Rows from block 3 of the encoder of a small model that predicts nearness at each pixel, named by matrix and row number. Rows with one number within an expert belong to one neuron, the router's apart. Each number is 128 + 32 x the weight over its row's rms, rounded and kept within 0 to 255. All counts start at 0. Numbers have three digits each.
Before each expert's rows are labels from the 100 images, of 14976, where the router gives the expert most weight on average: "strongest on" is what is common among them; "place" is the part of the image that holds the peak. Only what is clearly more common there than usual is listed. The data: rendered dice on a table.
# router: router (encoder.blocks.3.mlp.router.weight, 64x160, trained with AdamW), inputs 40-79
# gate: expert gate (encoder.blocks.3.mlp.gate, 64x80x160), inputs 40-79
# up: expert up (encoder.blocks.3.mlp.up, 64x80x160), inputs 40-79
# down: expert down (encoder.blocks.3.mlp.down, 64x160x80, transposed), outputs 40-79

# expert 62
strongest on: dice: one; total: 1; total: 2
place: bottom right
router.62:083166172131121123138109082114131132134119160113109137147119202121115139057151141178089141129134140129109162131115074061
gate.0:205102092140099096127089160107120065133182164116176168141137126188198189178123145087132165069180150153136111169154077116
up.0:168106127075078157121105111133116091145082165127183051161128119118141182118136095142144058113094140104145114071112136151
down.0:123162151128102125135120114110106143178159135113196077104144112128155084126103137143121181114119087174174157160154159105
gate.1:171140125120138119190134124128057133150108136130085092146125107137151139142122137142128183156073134139097110105102112098
up.1:079162119105111191141187176111162140106091102096155052149102141022161072089132109100122163102167125168125094093078166137
down.1:094156077129073134136108112136157159081120129106140142161134175152135151107150145151118082129161141171116089142112173090
gate.2:096089186123145199133136103094093135132132133152124155097124149161120130162148151172126151114123126164185190111156089119
up.2:170130123132171149133186125128091109137116174135159155138128124209077133099078158155136157130086118128142156044104139147
down.2:158107135103106081108165135162053104137124082162135165072132162062188189116078134125118166126159111088098109169133100155
gate.3:172125143139134135111162085175170165151123175160178162129122151153127095112099130153121086075147116134134163177141135127
up.3:064145129139138174140105145088122064123147125130153158116129103113116203154187200120132151180134157115137097112117152122
down.3:173100140103114135070121092133161149192134130148153203112154105107157129109172082097168122120144126063146144142110168169
gate.4:124136055092113119219123116122154128118108063177129172125129146147166157130075135127135139149167154121122149099095076150
up.4:088143109120165130130155151133089110090151171096127149130122114134085090094191107129115107154107094183138163092145100143
down.4:130117155124145077170124125082153151157092099112131120107148137112157147108134131155079141071097148132109072158129131171
gate.5:175124126110063145107134132120208132159094133199152161114121095106147205113113120147131138104108090118142148118100092108
up.5:168167142082045171114116127083174130149117121182126115123099125094128187168133190130120128081120134187114169107091047120
down.5:138169132159112117135112152137168105141125113148110115085128113075125132140120114108099193137134099062168234170105127142
gate.6:165070154101073142086131076143163136121128153179142105096129121111145128169159113127151088080133093137115152096113129150
up.6:164108197128169123151113104132044188129091094133109106150101140143143085079154093099104161100080145139125082180103157194
down.6:096143139156113115161148184180060094189119104145119106156061121122132150126125170158179121083103133095134147124191099092
gate.7:133111088121147043170091139155129116144115143152177117113148144147196140130172136147125107103076111136094154142087164096
up.7:085088138081081176123174097084091109103161147130110172097132148162139163126127114143136089140209163100172177139169080106
down.7:127104084107209126187141103064146108090139132130128137149121153178159130166120080143106145143170081138109113106149153138
gate.8:054129107115127160099135064168112164130173076117109109110094147132101137102126113165121139173153141112152109139147101124
up.8:105132137163076185109153124162185139112119126130124141170118108073073108136057086066133115117078113107128034085064138139
down.8:177093157103178082156082070091117071081155094125149192144148116139155133118160088101145133134137116143122126086114082102
gate.9:098109099138173158106145097086119144107127144072098044157129129147160129132094168166123153126073087147169152128117213147
up.9:078160096127147083163073090092107110113124145092073059122122097112153121127065105153129150156093122137156179111130202099
down.9:126129161115118100162093058149166080177110109122138107121163116171117174189159106149162167083138113056149128154125133151

# expert 32
strongest on: dice: one
place: bottom right
router.32:192131154096077123163149101145103121131145164192149136092113136142150192055093200070144150148139182086154149116141112093
gate.0:091077190095098148083166105080158173131144175108103114150124112035150172146158097092145182119099148144133150104119110114
up.0:188163052136142149153112124128071134098119052045132149164134101122148070114148118102139175133171169164135091123152089159
down.0:156133142134113150153174130123155129138139146106159124163090173127118109098081080127167107145119112125147128137148137150
gate.1:125151142185115179082138168098110106122076130133152125111152130120120118120142159159143145093179132128121151153121147171
up.1:166101099109162120121107154073123117142109148153157109141115104113167085162101149104128060142125129140108164130094197087
down.1:104153148173130113082104113103147170125132176139108147135134080124126165136151120185203140120068149145098124086097136111
gate.2:154128034116120038060102144107181157118136065128208137107169120081133151093146127081122175160152121137085143117153114111
up.2:114142193127161211193161117155150085143144114147089125140103126113139161194137140156132088124069192129149089133170117147
down.2:153055112077153123122119098166110140164072146116133067169088130156077106095133084058175106071129160137096121129130104153
gate.3:129114112086126124124118128180173095125118155140080089163118147157037152103138049107138150140169076088127106129157126141
up.3:126127118155080147119140159077077120103130159158175163100136098127138117183123143104133103084083079110114176120213138153
down.3:080114179067123141103112095096147149185209106145111140120139140154120102138107100111135059117077140147156177114108136150
gate.4:081166133139100074100099156189137154129073114142143140128141147107097114087113176175115136127102116163171107069133143171
up.4:174191111083156152113161098123119127145134115112122120105103120191095133193110050084127135123129132136079147130153198118
down.4:139170169150145157152156138110160166110118088144122106163141114117100092105122107156128081139118130138083104185128117176
gate.5:124086150092159099114085061178108119153158093147099107102113116121129144125185147151143062120070135124135125148223089083
up.5:137122128098094115087091162127121113143103146164118124086144148108158163154150101117138206163149142191087128132117138125
down.5:148128165161117161137163179157141155085137150152115078134117101101115125136173184164080145129113154168130099143200146092
gate.6:167170158124146126121150101165067100116072073141135115139108105159122141183158136134128104135114116143117130161196166109
up.6:161080172094154136127145080175115203122134061174155129123118139176153203152135128151148103135128142178144086152128115160
down.6:165107151092112114149071154152164181139119152139160086203111131052104074142106124135150128145054089142126146077119123146
gate.7:123094151140094162096124087100132180157149102114193156122153114083157094174116128104127168140145132172083094157089114125
up.7:115150149101144108151115125158126116118124119101146117143125141143158216089132129116118056095106093114130125178202131105
down.7:083103126157099150152145123140109157120127046082070117163094160166155107114089160142177123085090092114145161098133145128
gate.8:159188151134076106101090164101149151102099111108138161175142116118111114111150131109149120183126137122157122106112084159
up.8:134184114111097114161131114100130146125127117106117164124141123101164119199130138140125174092131174139068099144168157137
down.8:185109067154084157091114152122121120088179190090171122163119125167160133146138177194093115198136115123149190117131123074
gate.10:000113127170126143159094148106133126134180121163154096101117118146129101086125130161119153123127176134074145096104064076
up.10:058107129158135165164144115162132143119099103159128143125117127170172094133137118133125108139081096118108119124157096126
down.10:135129100149088109108141089082156088114123116065178113124157130086178144138087173167156170199186114111099140150142125126

# expert 5
strongest on: dice: one; total: 4
place: bottom centre
router.5:149154140144114074170139125132106063102080103124164117163136175088145152107151141123115127171122156090142166110134085088
gate.0:164116152109116150203145113150101126170140126128189188102138144120130107122137083125129154085097070125098122124130129136
up.0:143091155131210141091083101124167108141096195120172178153131125132073115139161137214131106111096079138131136184094137132
down.0:107094139188107152089141096151110102112142153104145182100200136096151083162115121182098125114173178113147177118142101163
gate.1:145153193102130147093137147120191122133118167158085186081128114089137157123192108183136120154136191124159142145130137132
up.1:136169118149122153107122143140151110117079191147143204091125138056174080128167112138124168104106165066130197164127128125
down.1:078111093119162104152113077189119133184156092162124135083107119120188091141131085124087149126143151154126139180131109163
gate.2:115154182165116108095064138062107155136150076146129176110141100137127180214163082178139154102134160121072139108137106099
up.2:089116063136112087135140135145140138139076058121137096152117127140108083138072151137122039104121125174079139115087110065
down.2:125149196137169105086127166139169186103147076117082125118114143082088147204138120124159101168102147064129157136109180128
gate.3:211191108077081103155141146123184126105092125153088103113129136106144155150140121124146117076161048141072140103180119071
up.3:234086141107117077151121151152093158129124116101179103109111146162143141116126097138134155102116126118092144123170140195
down.3:135108141134151155183104127134155105118150170167113102167100137138087135153108077080108132138109118120087179148174121210
gate.4:137113147115102126110148156083166136129091141108161252138144110093137117096082192142149111121097123134112117118087130113
up.4:160048176157144075087069100154170125114112193067152131152144152183100179158133125170151122108131068181066131134176109147
down.4:145160106090128106207176131176108123044131135120137077098114085179131197141152092148189161147135113094095174145177139096
gate.5:102086142160173151101161117073074118123152140114160126124124115137132075126138100144119073111107138171156157087101209174
up.5:117151066104213089150111128132185141117104125169187102163119137153089149100138156100135064148182136169130132159136073158
down.5:102126134127082145191166179127084203125126131086094147115112093157082163143114112088146133135094121109068160122165159124
gate.6:133144145137092087160106101180167139136149171158194126148133122171141141173122149139142133145207130163090127146145017107
up.6:126157175108063161176130086155101144117139159128141102149114159138108124159122152128138113130217117117105099150140075132
down.6:129155195185113093106159174103102069150140124118125149181101166141150134087159144114143071173121112187184170194093082137
gate.7:103130127125109100137082116094169094118163170132153117111139140126134121087167114111123103111147155109130135155089129094
up.7:080073129118132159171167141100116172119146169100140162127107095099084163137136098175135087085119111092097143105171117202
down.7:132116139169191111201160075145122125143099095097113102078117181189132131112165147093180129089133100165130111134136100162
gate.8:126096058177119149141125125135160066118144177185144099124165151083174193151078082105136151118162204144136177183150120169
up.8:139137153155163170174119097130121134124144186105086091138140133102165099183124055070129183091104124085119123096126149151
down.8:195108132134145092113124071107077143146089133116116196082119111203144100104142100153229129112072094176151077121104112133
gate.9:182130129150103214134116165098140125128131179166162196070106127116150162125158157090133120133157141083118130180138116200
up.9:150101131127189151134146160084110135107124139143121071095165128127113138142088114165125086100120156173117104146095131161
down.9:109152133080184149120131098141161160105147173074150108096132173094118129153166149139150090100142141145100128139146130183

# expert 63
strongest on: dice: three
place: bottom left
router.63:107128115097089079127080122149177158130161085152104193167117175118195126161111119122152066178097097101207091143126105092
gate.0:082111199168147145181133096120127111138137120152097082124157140136168097123149141142128168124116107153150076172097162142
up.0:129166246164123198152131117154167110148126146198117107095138120124125144151167112138114158125145081121114086183074112131
down.0:129091156153154079112095152200096118134164097112123133145142119108119113105153133091140125115061139111175109091157142162
gate.1:175098105116104152095069117123141090165111095120218160088173101125112156113124226158126142154137099149155148077117142120
up.1:180125107165061164167089151155059194126124169112135104118123129157125110176199175121141174140164135139072102134152136144
down.1:124166157171078161088160140160168099105116138162115132140092100133146133177131158151134098093170191113163134159137148075
gate.2:133137101079248154155098131184108100118160160114195187089168158050109184096101104144131075120107135132103108144102127138
up.2:165160107231118153097092143157142119116086119168172110140086134160143142065168088081122111135138123068092170133140163114
down.2:165094160139102136139134137137176132114071164156112140110144159129103162143120162128102137160121174123110118198056146128
gate.3:132128118039164100157139131105120121091113139103121107140134132099099164130112156156141131093100119160138120118137109185
up.3:139116124079219081115138135122117114114099106099158107135126140091097132131118138126132171113129135142110142164176148181
down.3:131167135154144137065080078156134141150113112101086138152111156102112122137169104097180112177094071117124167122116169137
gate.4:172172134071151149190178143096080105130108074069098061099129122111098169102116164135109184094085151111119159134148110156
up.4:157102114100143046177120157172140135146179094123174123135132116169154077113126160066118133077140115148147146100151079190
down.4:177113103153141141149112154106098205145112118116102096151073110137190127147123136099131133123166165116143082163131124153
gate.5:162082078122102175065156134174151092111134089134149109123104137212149167095126174132128079129146125136107143141085127120
up.5:180092072108084174090159125178161108119139084133144090123126142211138186079149183135129072148141129116102144131144106114
down.5:188157144123124136150151103149120195141133129190128145102145109124166145162111108136235145184082146093189205130119138115
gate.6:132181165117130126092110157085089124119100122116181082138133090124189066141143165081125158109105127086144127110131123178
up.6:170115130098095141104136131092171127150148155141184109168142072092167173140109200153121151132100154078127075115074091122
down.6:130178069174152107100148121159139146101173178150176109146157077125145143181165147156161175099059128127096046134090149067
gate.7:112123145142157120084099167106167129116130076140124096149146166136193165137183079048123118124097123103131087140182034139
up.7:134129119122091113198152091160096136134114168108120145102106101140057088121065162188138142130128154139125184104074221102
down.7:116114137131073103135110197128144185116131125105110141131114183106141161120152138123147139102180108157090146145162117092
gate.8:202078089108117102177132069111141171114130144113109128114149116150106175164149084151143171102145164126090117098092149146
up.8:139144099220166132079132131108120149137125130149136172098112119108169158155086181107125115127141100147147130192105011095
down.8:152137102154126144103103193143128149124113119109129080076167144078148113114143127091168200132136155102138174122188146062
gate.9:170104056138127140056128114109155090139156106150125160120122124170100146127107170127116165168135183120142144156082209164
up.9:130161154169139113176124138119092147125131104143101149122122128087163081114140103088142151124107137102187141098195133127
down.9:134143132144148164097099131210129147146138141183163135158143119146125115074112085100118107140112188107157137166092155102